python train.py --arch="poolformer" --model="image classifier" --dataset="dead-leaves pictures: piles of overlapping shapes" --train_examples=36250 --image_size=32 --crop_scale_min=1 --horizontal_flip=true --translate=0.12 --targets=["size"] --num_classes=3 --norm="rmsnorm" --norm_position="pre" --activation="gelu" --mlp_ratio=4 --parallel_block=false --inner_norm=false --patch_size=[2, 2] --depths=[5, 5, 5] --widths=[64, 128, 256] --label_smoothing=0.2 --loss="cross_entropy" --init="small_normal" --residual_init="scaled_by_depth" --optimizer="muon" --muon_scale="match_rms_adamw" --lr=0.002 --momentum=0.9 --nesterov=true --orthogonalizer="newton_schulz_5" --adamw_lr_other_params=0.0022 --grad_clip=1.0 --gradient_noise=0.1 --ema_decay=0.99 --steps=21200 --batch_size=256 --epochs=149.7 --lr_schedule="cosine_restarts" --final_lr_fraction=0 --warmup_steps=2120 --weight_decay=0.03 --adamw_weight_decay_other_params=0
Rows from block 5, named by matrix and row number. Rows with one number belong to one neuron. Each number is 128 + 32 x the weight over its row's rms, rounded and kept within 0 to 255. All counts start at 0. After the name is the row's rms in percent of the matrix's.
# fc1: MLP up (model.blocks.5.mlp.fc1.weight, 512x128), inputs 0-127
# fc2: MLP down (model.blocks.5.mlp.fc2.weight, 128x512, transposed), outputs 0-127
fc1.458 093 [106 101 128  85 168 130  87 135 110 102 161  93 167 160 174  98 129 168 125 175 224 165  78 153 111 116  75 146  81 120  93 100 121 154 123 171  91  94 179 158 143 153 140 162 135 160 157 107 134 115  95 154  66  95 129 149 105 167  77  64 107 156 122 132 170 156 135 162 105 127 183 113 111  89 128 140 124 120 130  95 101  59 101 121 129 132 165 135 113  64 131  56 167 166 181 146  92 137 141  58 132  95 144 111 140 192 134 142 121 138 163 152 146 113 110 180 141 141 126 125  70  98  93 103 157 139 151 133]
fc2.458 088 [100 204  69  98 142 172  57 124 153 172 109 139 162  88 144 110  52 156 118  87  99  52 130  98 115 154 189 121 117 104 169 100  94 139 184  96 145 103 156 129 122 107  85 168 180 160 129 131  82 135 154  66 127 130 135 100 148 152 109 146 108 136 157  95  92  92  30 168 107 171 127 140 144 151 114 138 150 109 150 183 147  96 151 141 176 161 112 159 172 162 104 138 135 130 131 129 131 164 113 137 211 161 143 115 107 149 128 172 143  94 146 156 112  94 134 134  95 122 138 146 128 183 124 157 127 104 120  86]
fc1.459 094 [155 143 192 173 145 146 174 114 162 115 119 150  71  97 146 104 160 130 140 131  88 165 126 167  62 142 209 182 102 123 152 157 130  61 107 160 221 165 153 109 132 118 134 119  55 150 147 128 126  84 197 150  81 163 152 102 157  74 116 147 148 130 154 146 166 111 204 160 154 110 133 125 124 197 146 128 156 105 119 101 132 132 127  86 121 126  89 130 109 114 141 120  85 132 207 169 119 139 122 151 105 162 153 106 124 160 151 132 159 142 111 177 100  93 127 126 142  92  87 150 108 144 174 139 146 141  98  94]
fc2.459 093 [156  95 126 127 136 175 112  83 171 192 134 128 127 125  45 139 179 144 156 150 105  58 155 160  85 119 105 187 123 111  90 103 103 107 159 115 122 114 146 148  89 151 143 183 104 113 131 106 159 156 127  80 154 161 182  73 160 135 117 147 126 142 139 149 138 163 157 170 111 188 143  75 134 118 130  86  99  86 173 139 177  87 105  63 189 155 134 109 114 167 168 109 150 115 109 105 120  66 110 138 165 175 136 134 123 116 113 159 137 111 169 149  98 177 198 140 168 149 136 168 146  99 134  84 142 139 187  97]
fc1.460 092 [122 166 118 152 148  89 150 151 130 136 118 169 137 115 154 171 182 141 149 187 183 171 117 136  84 106  89 112 184  88 117 106  91 165 157 126 120  91 163 126 175  68 127 166  58 118 163 143 140  93  93 117  61 154  98 134 128 152  80 119  89  75  87 147  97 145  94 171 144 132 142 191 113 145 133 102 134 152 147 156 122 139 153  78 116 126 194 171 147 119 182 102 122  67 123 124 105  96 120 180 110 139 200 177 155 120 131 134 113 140 101 134 111 149 182 150 172 115 130 127  82 139 163 175 192 100  90 130]
fc2.460 094 [140 112 143 144 190 174 143 151 141 102 108 127 123 112 158  98 125 128 169 148 163 107 123 101 122 125 185 137 131 168 152 134 148 108  37 157  83 130  72 136 145 118 146 178 100 110 105  82 172 126 140 172 133 175 121 124 162 147  92 227 121 157  99 116 172 137 125  93 147 145 115 114 119 147 193 161  97 113 119 211 154 150 109 151 111 135 131  89 101  98 137 118 115 108  87 129  86 122 118 123 126 121 142 152 111 200  61 106 125 121 170  64  86 150 114  97 101 152 163 153 165 103 184 127  67 153 112 203]
fc1.461 096 [112  88 102 156 150 110  99 143 139 102 133 125  88 142  43 106 106 170  94  94 135 134 159 141 116 119 115  99 159 118  79 126 180  82 156 127 151 125 120 188 101 104 106  92  93  82 125  94 125  87 144 105 130 103 123 104 143 153 140 110 158 133  98 165  83 192  96 142 134 132 109 156 114 180 174 168 123 136 133 167 128 110  76 119 192 114 100 186 189  73 170 129 179 167 111 142 192 135 110 176 173 131 154  89 121 126 196 151 123 101 115 128 155 158  53 192 159 150  92  74 160 141 115 113 125 158 167 123]
fc2.461 095 [108  89 135 160 197 163 158 175  83 139 161 100 184  81 140 119 115 137 129 113 140 172 111  92 112  81  96 182 145  63 119 125 181  85  62 137  87 167 131 138 119 177 135 131 179 160 120 178 127 151  63 106  99 128 102 146 115 121  65 106 143 135 115 128 115  70 129 135 124 156  88  86 164 145 130 148 110  88 101 179 105 159 189 139  79 180  89 148 162  74  96  89 111  85 111 180 156 132 139 128 190 121 117 137 161 121 145 111 141 150 164 134 145  78 126  92 108 121  99 103  75 130 106 173 159  96 133 117]
fc1.462 107 [114 114 168 135 141 132 182 169 105 162 115 103 162 189  95 117 114 120 151  85 176 122 102 147 130  85 176  61  74 159 170 127 129 112 109  77 133 105 157 133 127 137 144 155  92 113 148 112 139  72  70 121 169 144 100 128 200  95  87 103  95  83  70  94  84 119 102 140 135 143  92 148 162 132 185 127  29 114 116 118 120 161 117 154  95 134 111 155 113 182 172 123  58 164 108 108 148 139  94 113 122 129 164  89 107  98  69 141 177 105 119 119 142 147 134 104 108 117 147 151 109 113 211 164 142 105 152  96]
fc2.462 095 [ 74 121 161 105 151 114  88 163 158 162  94 144  87 100 102 126 105 142 130 155 148  39 159 129 122 176 130 151 118 151 138 187 164 131  67 131 156  85 100 146 130  77 143  98  88 114  98 107 100 139 101 168  39  78 104  90 145 108 142 144  79 171 126 125 123 130 109 122 108 120 149 120  93 134 115 159 142  63 127 158 131 165 116 114 128 119 188 129  95 182 170 122 119 171  82 103 123 150 127 141  93 112 136 158  93  80 144  80 149 117 125 122 171 163 141  95 114 166 117 126 142  68 164 107 188 127  90  25]
fc1.463 096 [124 147 147 174 114  76 162  92 136 150 113 136  77  96 116 129 164 192  89 134 134 156  99  73  87 105 111 111 155 104  55 109 156  59 105 121 118  43 164 217  80 151 110  56 178 142 125 193 122 146 126 133 156 158 165  94 152 156 129 121 149 181 135 146 142 175 144 132 135  96 136 104 137 142  93 155 198 180 105 156 165 111 168 153 125 112 124 110 154 163 129  81 132 192 142 135 140 126 172  96 136 127 159 124 129 101 113 122  95 156 125 155 132 133  92  92 151 121 164 153 163 149 154 102 165  97 146  81]
fc2.463 103 [107 148  98 165 155 114 130 141  86 144 109 164  67  90 143 153 122 120  39 148 120 131 137 164 124 118 128  99 119 198 114 180 103 144  79 127 123 126 143 148 138 108  89 123 104 135  33  95 171  64 122 161 181  95 111 156 145 123 162 165 100  98  95 137 209 102 118 142 116  96 103 139 132  97 133 149 163 160 149 149 129  79 175 109 113 144 126 113  85 110 153 119 144 131  89 136 129 144 143 153 127 116 196 137  42  88 147 131 163  82 131 144 112  78 194 113 126 114 125 120 136 158 153 222  90 150 112 146]
fc1.464 101 [142 175 108 116 123 198 146 125 126 138 129  92  87 184 124  93 132 112  95 147 104 129 114 150 139  96 152 174 123 111 155  81 113 153 122 137 150 164  90 109 137 126  92 142 121 156 168  73  50 146 151 108 118 147 154  94 102 128 119 100 113  53 166 146 132  85 120 158 195  71 141 155  98 135 137 200  86 113 114 119 144 125  72 128  95 139  95 173 162 139 115 138 160 153 121 125  95  58 198 114 124 146 171  81 106 119 159  72 117 132 111 180 136  99  78  98  95 158  97 134 110  92  84 123  46 161  95  98]
fc2.464 105 [181 139 112 126  95 124 136 107  93 175 156 104  81 128  65 120 138 167 101 106 119  70 166 136 137 106 176 159 167 164 153 128 136 173 129 105 106 155 148 145 175 110 117  96 137 146 147 185 103 109 153 128 143 122 124  96 107 117  90 160 104 132  60  78 164 198  94  99  97 170 122 137  13 118 145 121 153 130  62 166 180  90 153 145 118 148 122 171 123 140 127 148 132 132 138 153 124 139 114 235 150 129 132 168 118 105 170 123 204 113 138 131 157  99 165 122 172 102 154 142  78 146  89 153 118 119 134 154]
fc1.465 103 [176 162  87  75 134 162  90 172 137 159 197 113 155 144 120 140 128 186 119 144 145 137 183 119 134 112 133 131 145 137 169  87 167 157 100 103 139  96 113 125 109  33 166 128 147 164  99 109 187 112 178 118 155 148 113 120 142 141 134 148 127  72 143 122 113 111 180 114 102  83 140 114 129 128 119  55 195 188  92  91 174 113 114 152 152 151 144 171 119 143 101  99 120 114 131 195  92 112 123 164 121  87  83 102 104 119 147 107 140 186  55 198 158 158 124 114 119 152 171  90 106 157 116 179 116 107 126 150]
fc2.465 099 [118 141 199 164 105 133 156 127 137  88 169 159  95 107 127 101 142 112 201 150 117 177 134 142  95 118 130  73 118 101 105  73 178 124  96 134 122 190 136 143 130 106  67 120 164  92 118 153 145 136 124 106 132  66 110  93 144 138 150 140 117 133 127  92 156  70  68 133 124 134 103  92  78 168 134 183 135 123 123  64 157 138  94 138  80 158 135 138 116 100 118  93 103 115  79 194 141 198 167  86 132 122  79 172  40 117 106 157 148 146  94 150 128 150 136 124 104 114 151 119 141 114 172 142  44  80 108 136]
fc1.466 100 [134 124 114 159 167 110 139  88 139 177 129 124  84 122 124 161 124 191 176 127 137 169 141  70 152 117 130  93 114  95 114 128 159 191 102 158  64 120 105 144 181  63 110 185  78  66 134 143 102 148  94 161  92 110 212 115 112 144 116 137 173 168  90 126 130 146 124 113 100 166 117 143 121 117 124 175 104 167 144 140  94 102  74 129 128 137 108 137 140 148 123 184 131 116 175 114 114  81 110 110 170 127 127  67 101 112 111 136 130  76 112 204 118 120 109 110  51 146  86 202 117 104 164 147 167 134  92  93]
fc2.466 093 [135 172  99 117 153 111 169  59 136 116  52 178 111 136 107  96 165 117 104 129 104 171 143 120 117  49 127 165 113 162 108 154  96  88 148 100 169 111 123  96 146  92 123  79 110 207 122  61 132 143 133 108 105 178  79 133 135 180 108 133 110 148 124 149 121 160 119 125 173  96 104 139 123 178 113 126 134 126 125 155 129 116 133  81 169 165 131 123 123 147 138  97  75 163  94  38 169 170 118 178 140 157 151  69  94 112  93 141 103  47 127  98 105 109  90 148 109 126 116 126 103 127 126 193 163 104 141 174]
fc1.467 095 [146  96 160 152 129 151 114 169 136 148 117 171 146 119 169 118 172 139 137  98 150 156 129 125 175 144 153 117 111 106  97 120 109 187 133  90 151  85 181 153  98 118 188 129 142 177 183 135 162 184  83  80 108  66 164  97 167 102 110 169 100 167 198 123 111 139 124 122 162 142  92 140  98 143  82 128 162 134 152 103  79 123  86  91  88  64 162  94  90 157  98 126 126  73 122 135 169 109 115 154 100  55 127 116 108 136 125  98 163  81 159  97 178 179 160  97 131 198 117 134 150 111  99 133 170 122 170 170]
fc2.467 094 [190 107 187 125  87 167  69 123 105 131 126 165 145 169 126 109 116 113 146  84 126  75 143 141 140 189 176 181 104 136 127 123 152 100 100 104 144 115 134 163 164 152 147 187 171 101  98 155  97 123 176 166 127  80  81 127 134 152 187 102 114 102 160 124 174 126  88 116 138 112 104 175  94 179 156 116 173  97  95 132 144 109 122  99 118 100 139 157 142  60 152  98 138 194 108 199 187 140 120 146 115 122 141 155 178 127 115  89  75 136 170 141 112 182 149 121  51 130 125 172 150  97 102 123 109  80 129 156]
fc1.468 109 [122  77 118 143 125 101 122 179 137 122 204 149 128 126 136 188  91 131  87 134 108 226 125 145 111 168  83 129 139 144 118 151 169  86  78  98 132 150 140 115 144 129  98 175 167 136 183 109 181 142 178 104  66 100 116 157 153 130 134 114  62 103 142 141 187 133 197 134 129 181 135 131 132 176 144 149 135 100 123  98 147 114  93 171  94 109 154 144 136 145 119 149 102 132 170 124 154  91 137  56 170 147 147 150 175 101  77 110  87 122 114 158  88 118  86 121  75  83 160 176 147 121 172 114 152 120 185 126]
fc2.468 106 [137 119 195  93 121 153 106 131 155 124 133 154 106  81 178 155 134 135 139 148 133 137 132  58 156 120 125 171  86 155  90 135 168 171 111  51 106 146 141 132 155 119 193  75 175 151 178 144  85 165 160 107 120 129 132 165 101  92 105 139  64 171 111 156 131 171  95 109 140 120 140  95 133 105 107 138 160  90 159 125 125 166 174 147 134 103 172  79 135 126 151 119 149 111 122 178 102  76 150 128  86 143 128 191  52 159 127 161 109  68 147 133 202 179 137 125 130 172 122 178 149 157 113 141  82 134 185 104]
fc1.469 095 [163 177 128 156 142 119 150 152  65 105 101  63  82 130 139 178 125 183 110 164 200 125 110 145 101 126  65 115 157  32 150 171 140  99 155 112 169 156 113 132 156 109 124 166 162 100  60 171 146 128  99 162 126 133 161 152 140 128 194  85 142 139 153  52 112 135 174 117 100 161 103  87 126 126 164 111 116 170 116 100 122 159 105 132  82 102 163 138 171 119 158  99 175 142 111  79 133 135  70 104 116 122 147  89 146 137 158 147 202 154 116 131 167 119 155 163 120 115 170 102 151 136 156 142 132 180 105 142]
fc2.469 099 [132 209 145 139 160  92  62 152  71 124 121  98 139 123 125 149 166 133  37 164  67 100 122  95 138 137 113 149  92 138 196 154 123 151 138 119  90  99 161 121 102 147 116 135 112 150 144 152 143 126 152 133 129 137 166 102 104 148  86  97 134 121 183 143 177 164  76  93 204 207 125 126 107 122  66 153 157  90 153 146 111 128 150  85 117  86 108 121  69 100 147 117 201  85  68 109 128 144 120 120 179 101 138 142 153 152 118 107 136 118 143 174 141  87 151 146 175 111 106 163 118  77  76 119 144 111 101 135]
fc1.470 097 [163 107 119 105  87 165  98 126  83 128 158  74  98 155 149 215 141 167 200 110 108 117 144 106 111  86 181 115 117 127 139 118 170 113  99 143  70 185  65 196 100 116 161 140 124 176 103 184 111 107 150 120 192 150 134 144 134 111  90 136  71  94 102 145 116 143 120 114 142 140 162 148 160  96  94 124  98 144 100 114 103 111  93 113  99 137 151 135  90 147 173 113 108 153  88  68 136 188 137 122 161 153 170 101 187 154 110 121 113 165 127 170 162 136  89 133  96  91 102  50 136 118 148  63 152 109 140 134]
fc2.470 087 [138 112 161 130 138  72 168 108 129 121 145 156 162  83 111 103 131 177 115 126 141  81 124 156 106  68 126 140 101  98 154 129 140 175  80 174 124 122 132 167 145 112 164  71 141  89 166 139 136 178 153 112  96 115 107 100 141 154 232  92 155 128 116 130 131  72 177  60 194 113 144 173 159 133 152 126 161 164 122 144 156 168  96 153 133 106 152 160 136 107 165 102 119  98  89 126 193 167 170 157 123 131 101 139 131  90 120 119 131  94 111 142 141 173 192  91 101 182  93  94  69 114 175  88 124  73 143 158]
fc1.471 111 [108  84  82  67 182  84 140 136 126 128 169 200 171 159  42  96 137 112 176 208 153 191 152 141 164 149 132 142 147 139 169 130  94 101 137 129 159 143 116 162  71 175  75 156 108 109 140 151 177 145 126  59 163 111 115 125 140 141  92 103 141 172 127 150 106 109 108 136  63 137 162 134 126 170  96 163  95 130 186 116 122 146 159  73 129 107 102 160  81 130  99 143  97 102 141 115 130 114 149 122  99 111  98 139 163 161  81 122 144 148 100  99  84  90 100 121 114  80 137 155 156  94 144  93 171  99 126 170]
fc2.471 095 [119  72 143 109  89 143 129 112  85 177 108 110  83 137 163  62 136 180 134  72  70  98 148 139 148 144 134 180  99 141 180 162 171 178 131 121 139 117 120  98 203 153 109 114  99  81 172 163 111 100  89 139 127 102 134 125 149  69 122 165 166 108 166  77  52 176 127 151 113 119 109 170 147 153 122  70 126 102 143 113  57 144  88 145  90 157 103 101 153 158 146 108 130 150 120 100 166  87 107 111 155 122 176 141  87 141 157 112 157 122 160 122 101 155 108 138 135 144 153  94  83 129 212 120 119 137 184 159]
fc1.472 086 [101 140 162  98 112  79 104 136 196 129 157  75 143 172 129  67  85 109 114 188 118  95 125  32 148  95 150 126 132 122 154 112 121  95 139 118 141 113 133 128 145 161 140 112 163 149 155 130 126 154 177 114 137 106 180 109 109 111  95 118 155 154 178 120 113  64 161 169 137  70 112 129 145  75 124 131  81 118 177 168 140 179 113  93 174 109 158 137  95 106 119 150 120 101 197 195 113  93 106 178 147 110 155 104 152 122  45 120 128  58 170 149 132  96 103 115 135  84 149 126 153 189 124  97 135 137 166 123]
fc2.472 093 [118 107 117 134 157 142 118 150 160 135  71 109 105  78 144 163 133 141 148 139  67 136 120 115 162 140 122 140 109 150  80 104 123 185 137 135  68 133 127  95 120 137 185 152 107  98  61 190 126 119 122  94  91 119 107  85 120 177 129 153  73 198 115 182 122 150 125  99 173 138 140 165 100 111 143 112 116 162 101  59 161 162 125 189 150 195 150 194 205 110 125  82 173 119 119 108 146 138 128 146  99 163 139  90 121 111 126 135 113  84  82 158 159 120 117  61 136 132 160  83 153 122 166 147  89  88  84 174]
fc1.473 103 [ 93 116 200  83 132  97 219 118  83 111 120 131  77 165 127 120 124 100  67 166 184 128 111 124 147 125 136 105 126 114  76 108 175  40 105 140 124 160 150 130 134 100  68 167 159 152 163 144  91 152 114  89 159  97 145 126 108 143 109  95 165 134 130  61 133 101 143  49 179 116 147 109 168 154 156 129 174  97 146 129 114 111 125 165  96 174 102  93 142 137 121 122 144  86  56 131 132 112 155 133 125 133 125  55 188 116 108 132 155  83 104 119 182 136 149 141 150  91  96  98 144 103 168 152 159 147 153 137]
fc2.473 089 [161 119 123 119 127  73 159 104 167 177 102 116 152 101 141  93 120 145 124 165  65  80 136 147 146 132  91 162 160 189 107 161 160 138 107 128 195 141 108  70 119 138 113 192 130  94 140  97  92 151 191 166 143 139 114 139  75  77 162 105 136 155 102  80  98 135  92 175 116 136 152  81 172 120  97 161 106 128 106 142 124 132 137 211 136 150 124 127 160 103 158 101 180 104 134 134 132  95 129 180 118 168 116 149  46 110 178 165 109 179 127 118 151 156 147 132 134 117 130 153 151 138 102 138  41 176  89  78]
fc1.474 104 [ 61 133 146 154 117 160 130 113 114 139  67 164  95 114 108 114 168 129 117  76 107 117 154 133  53  81 125 133 148 163 127 116 155 130 129 126 131 158 125 129 123 155 122  79 126  94  35  87 188 148  56 110 112 117 144 166 117 133 109 107 156 118 170  86 119 157 132 118 146 136 184 156 147 148 132 119 150 148 147 185 114 124 114 113  97 142 124 164 192 170 111 103 122 141 129 105 108 142 207 198 163 156 109 136 122 128 152  77  64 158  95  87 132  78 128 121 221 135  72 137  62 141 105  85 138 114 122 117]
fc2.474 097 [ 76 116  67  79 133 116 141 142 119  98 129 153 134 134 141 129 148 150 137 154 149 188 152 130 156  99 106  70 155  96  86 135 170 130 134 132  93  80  96 164 124  68 149 121  99 170 118 105 102  97 138 107 105 152 103  76 131 140 132 143 149  55 109 136  83 118 164 138 139 159 112 124 153 123  69 104 106 121 170 143  82  78 178  84 103 196 133  73 132  65 140 157 143 129 156 170 130  55  75 161 113 102 135  95  96 119 119 115 162  39  91 151 137 163  79 103 171 170 132  86 152 106 159 106 172 126  94 118]
fc1.475 104 [109 143 135 165 112 133 159  52  83 151 112 161 114  85  94 102 136  77 106 119 170 184  77 101  90 223 155 165 109 164 151  65 145 120 168 127 118 139 142 169 146  79 131 134 129 182 139 154 131 150 133 124 152 114 130 140 165 104  90 158 162 138 112 144 111 123 190 108 160 107 130 107 105 164 158  82 114 149 133 112  89 114 156  76 170 129 141 124  90  78 121  63  89 115 137 152 119 115 188 172 120  99 166 111 153 123 130 221 143 100 192 166  88 105 114 121  91 102 134 136 151 189 128 127 103 117 161 160]
fc2.475 098 [ 88 153 193 131 103 117  57 147 129  75 174 172  84  85 144 106 160 140  50  98 137 151 121 136 162 153 150 113 100 149 182 150 159 126  94 111  97 153 126 143 121 215  97 137  75 149 137  88 101 145 111  90 149 188 123 147 178 166 119 149 122 111 142 121 142  89  88 146 117 125 138  95 118 140  69 119  77 143 146 143  71 126 148 141 120 165  71 108 174 168 110  94 154 119 127 132 114 115 137  52 148  70 145  92 108 133 115 130 112 179 151  84 111  83 173 182 161  91 110 146 111 167 131 109  95  85 115 101]
fc1.476 095 [ 95 151 157 133 111  99 130 161  84 150 126 107 154  61  87 160 127 100 146 185 128  86  95 162 135 132 109  82 119 123 114 192 111 116 150 131 148 170  79 135 148 102  92  83 126 112 115 122 165 145 121 161  76  68 161 127 136 120 113 159 165 118 142 118  73 121 160 122 124 112  99 196 169 112 170 103 174 149  93 119 129 107 107 120 200 123 108 106 164 203 142 125 129  97 164 186  86 160 112 109 135 179 105 110  88  99  95 109 172  88 125 130  79 106  89  67 203 125 199 103 122 139  93 162 114 102 166 108]
fc2.476 108 [131 109 149 102 129 163  52 127 123 140  96 130 182 237 148 143 104 114 127 164 209 144 151 110 173 128 136  86 133 152 103 159 132  74 102 121 155 118 120 131  96 120 109 163 122 142 191 115 129 130 153 105 146 120 154 103 146 135 184 175 163 146 149 102  57 107 126 142 120 121  87 148 104 124 103 161  50 134 161 135  51 133 106 140 150 151  97 137 135  84 161 138  67 166 125 145 157 139 117 161 139 143 147 138  74 147 117 101  88 123  94 108 165 162 130  80 105 103 147 166 138  93 194  59  81  87 112 147]
fc1.477 097 [144 112 118 179  83 154 145 149 114 189 102  84 193 142  85 166 164 159 113  86 137 131 160  87 146 117 174 125 115 108 124 122  59 130 174 125 186 127  95 150 163 125 167 105 137 162 114 102  70 173 164 106 129 147  75 111 158 144 207  93 105  95 152 188 129 117 104 177 130 140 117 108 129 156 106 163  92 133 119 178 114 150 166 120  70 145 167 139 110 131 120 158 201  74 132  82  95 162 123 189 165 154  87 151 142  97 170 156 115 122 171 147 159 115 102 148 121  81 129  81 155 124 133 155 110  75 102 130]
fc2.477 087 [100 142 144 171 155 129 128 147  83 184 121 142 138 122 131 101 153 135 126 167  93 139 100 147 121 120 140 141 187 101  80 152 126 160 176 174 126 113 151 112 117 115  60 111 162  98 191 102  78  98 139 124 169 121 196 122 154 143  73  86 142  63 137  78 142 152  63 127 149 112 135  84  90 193 137 104 126  78 166 175 142 163  74 134 190 107 123 132 112 135 127 113 137 124 171 136 145 123  90 164 131  66 108 147 132 152 157 178 101  79 118 127  68 167 115 143 147 176 151 155 158 158 153 114  92 161  97  52]
fc1.478 092 [109 124 108 145 151  75 151 127 125 148 160 118 115  77  85 166 109 168 142 114 143 159 108 157  69 137 126 165 103  93 158 100 108 123 127 154 126 123 135  61  98  81 124  60 127 123  91 176 129 135 153  98 185 179 184 121 164 125 174 112 157  71 132 155 117  78 161 137 129 149 182 102  92 127 105 150 109  95  33 148  94 192 116 141 105 192 105 119 115  99  87 115 133 186 164  91  94 144 180 148  92 152 113 152  98 121 102 167 119 152 129 176 188  90 140  72  84 136 136 161 152 138  88 158 134 133 127 142]
fc2.478 096 [101 160  98 123 127 135  80 120 147 142 143 165 129 135 114 153  57 136  63 144 153  91 144 140  76 147  92  79 165 174 121  80 166 161 167 138 164 100 118 207 172 144 136 144 105 122 142 156  88  97 111 148 133 196 118 134 177 161 127  96 102  16  96 139 117 144 175 119 102 152 162 157 136 145 150 164 145 149 135 154 128 144 148 128 158 105 138 171 106 164 104 166 125 136  55 182 138 142 140 121  78  52 109 153 154 137 167 131 142 192 112 108  83 150 120 152 111 172 142 134  95 123  80 116  96 172 132 140]
fc1.479 101 [141 127 138 184 128 141 123 156  97 159 123 154  59 131 100 161 131 125 136 103 116  63  99 145 168 119 166 110 183 146 127 147 166  70 100 136 129  65 122 159  94 155 183 118 108 157 105 147 140 135  88  98 138 160  86 169 139  99 150 150 153 135  76  89 157  90 147 134 192 122 151  99 146 171  61 127 137  91  92 167 128 103 164 143  97 144 129 156  77 181 112 152 135  89 158 182 162 172 132 153 142 139  60  52 132 178  79 119 144 149 114 125 123  64 180 108  86 144 139 116 115  92  68 124 133 126 142  80]
fc2.479 110 [134 144 127 101 136 154  50 129 141 122 112 101 125  95 130 154  79 195  80 140 191 125 196 185 106 179 105 130 105 153  78 150 141 115  93 149 156 100 130 123 185 120 130 126 127 123 164 131  81 146 176 151 142 141  64 136 136  92 120 139 115 200  74  89 136 103 152 110 145 103  93 119  68  88  77 105 112 156 163 138 141 139 141 166 124 105 140  83  97 158 159 119 109 148  98 138 109 151  78 120 140 157 199 108 117  91 115 154 131 153 202 104 107  74 159 132 126  78  85 181 135 154 160  87 170 164  98 143]
fc1.480 104 [170 147  85 178  79 136 123 166  75 167  97  88 126 117 136 155 154  88 159 157 102 137 164 104  90 136 180 160 110 123 108 114 144  88 118 158 139 106 166 113  90  97 166 178 103  54 145 194 124  96  41 121 132 122 110 137 152 123 134 118 100 210 177 122 107 126 142 150 124 148 158 145 172 177  99 152 187  81  62 132  99 122 118 122 139 121 134 127 159  94 118 126 116 118 152 153 155 195 129 141 164 122 154 100 155 116 134  50 184 139 132 148  89 120 129  99 135  68 110 113 158 149 123 126 101 166  81  70]
fc2.480 110 [164 100 154 180 148  93  77 118 187 115 103 156 155  75 139 110  93 131 150  95  94 109 118 153 107 115 144 164 142 148 164 111 149 121 137 168 138 126  87 156  97 149 114 142 146 140 140 109 215 109 149 151 127 127 122 134 116 143 119 174 126 134 160  96 107 161 172 123 165 103 153  92 124 170 195  71 111  95 104 131 171  71  51 141 150 140 124 122 113 129 116 143 176 204  74 186 116  79 133 157 132  87  87 165  91  95  65 175 160 105 104 139 153 119 199 113 140 140 104 126  85  93 200 149 104 127 136 154]
fc1.481 105 [129  92 132 134  68 107 108 112 108 140  51 147 133 119 112 136 138 104 138 106 182 148 165  97  79 136 205 173 202 142 165  99 138  85 200 150 166 144 129 153 113 145 147 131 124 155  97 189  86 141 183 160 127 100 115 105 147 143 137 152 116 106 132  97  98 105  96 142 137 152 160 162 116  61  92 145 121 140 137 112 103 123 131 169 170 113 112 126 161  93 116 110 104  89 185 127 126  82 179 109 117 104 139 128 152  56 199 158 139 137 125 156 131 135 108 114 135 148 143 145 201  68  91  44 165 129 174 119]
fc2.481 106 [142 142 141 148 125 157 129 165  78 106 131 144 154 141 129 154 173 166 165 140 166 164 114 117 133  74 116 113 105 110 147 117  60 151 139 107 104 145 123 109 122 117 115 170  67 124  91  98 107 142 170 141 196 154 137  57 139 157 176 137 171 208 147 172  81 137 140 194 128  89 104  89  57 112 153 136 112  82 159 128 139 137 105  95  91 202 161 133 108 109 113 128 113 155 107 142 111 194  67 117 116 126  88 113 120  73 108  95 103 108 151  49 172  99 165 158  85  96 104 138 135  97 107 118  75 132 115 155]
fc1.482 083 [130 159 156 106 183 101 155  99 124 152 108  73 177  80  62  67 125 101 164  56 131 134  95  62 108  97 155 142  99 120 103 121 144 122  89 121 131 152 116 124 126 150 149 122 154 119 115 104 128 113 134 153  88 126 132 127 162 153 167 155 143 128  79 163 177 154 146  74  98  93 105 149 112 112 160  82 128 148 110 184  62 142 167 172 128  91  90 178 117 125  99 137 158 123 176 145 156  88 124 153 139 166 104  97 121 124 145 110 140 116 133  93 175  43 114 177 106 150 131  79 152  92 166  92 184  45 127  90]
fc2.482 090 [199 152 142 129 115  91 125 102  64 141  78  84 112 135 114 128 153 110 155 105 129 109 148 146 130 195  91 107 123 150 191  60 174 150 117 148  88  79 111 121 113 139 144 132 162 121 132  93  70  77 142 135  95 121 172 142 131 137  91 110 130 128 130 178 135 142 111 172  99 142 151 137  79  95 122 136 138  53 138 109 115 163 162 121 186 116 150 162  77 139  95  44  77 173 112 101 124 131 161  79 116  63 149 112 173 162 172 133 106 161 133  90 104 113 122 100 138  99 134 108  98 129 120 201  89 110  66  96]
fc1.483 096 [174 138 112 127 141 101 129 154  88 179  69 133 162 133  87 155 151 113  96 102 125 101 112 159 161 111 124  88 172 128 101 142  81 110 172 164  96 153  85 126 155 101 126 139 124  90 107 176 195 147  95 114 126 101 184 136 127  84 124 177 128 126 123 135 101 133 112 107 146 169  82 106 150 103 109 135  89 147 119 173  88 142 175 137 106  44  72 217 133 176 136 135 150 147 146 146 132  74 119 154 109 156 137 119 108 197 148 211 158 144 129 118 143  91 111 156 129 187 138  82 152 191 138 196 143 133 158 132]
fc2.483 095 [107 156 139 138  97 143 126 144  95  98 161 169 197 118  77  97 142  99  76 120 145 125 104 109 180 128 129  96 175 123 117 122  38  74 118 180 128 161  68 182 145  91  94  99 102 120 120 190 168 118 166 156 149 125 103 110  89  98  86  62 146 147 173 139 118 165 113 143 158 133 184 152  70  66 141 113 182 115  96 151 130 166 157 135  93 134 126 204 158 112 165 112 137 134 128 134 153 142 156  95  98 114  76 137 161 167 120 115 160 150 156 107 107 118 106 112  69 116 139 136 124  86  92 117  67 151 104  99]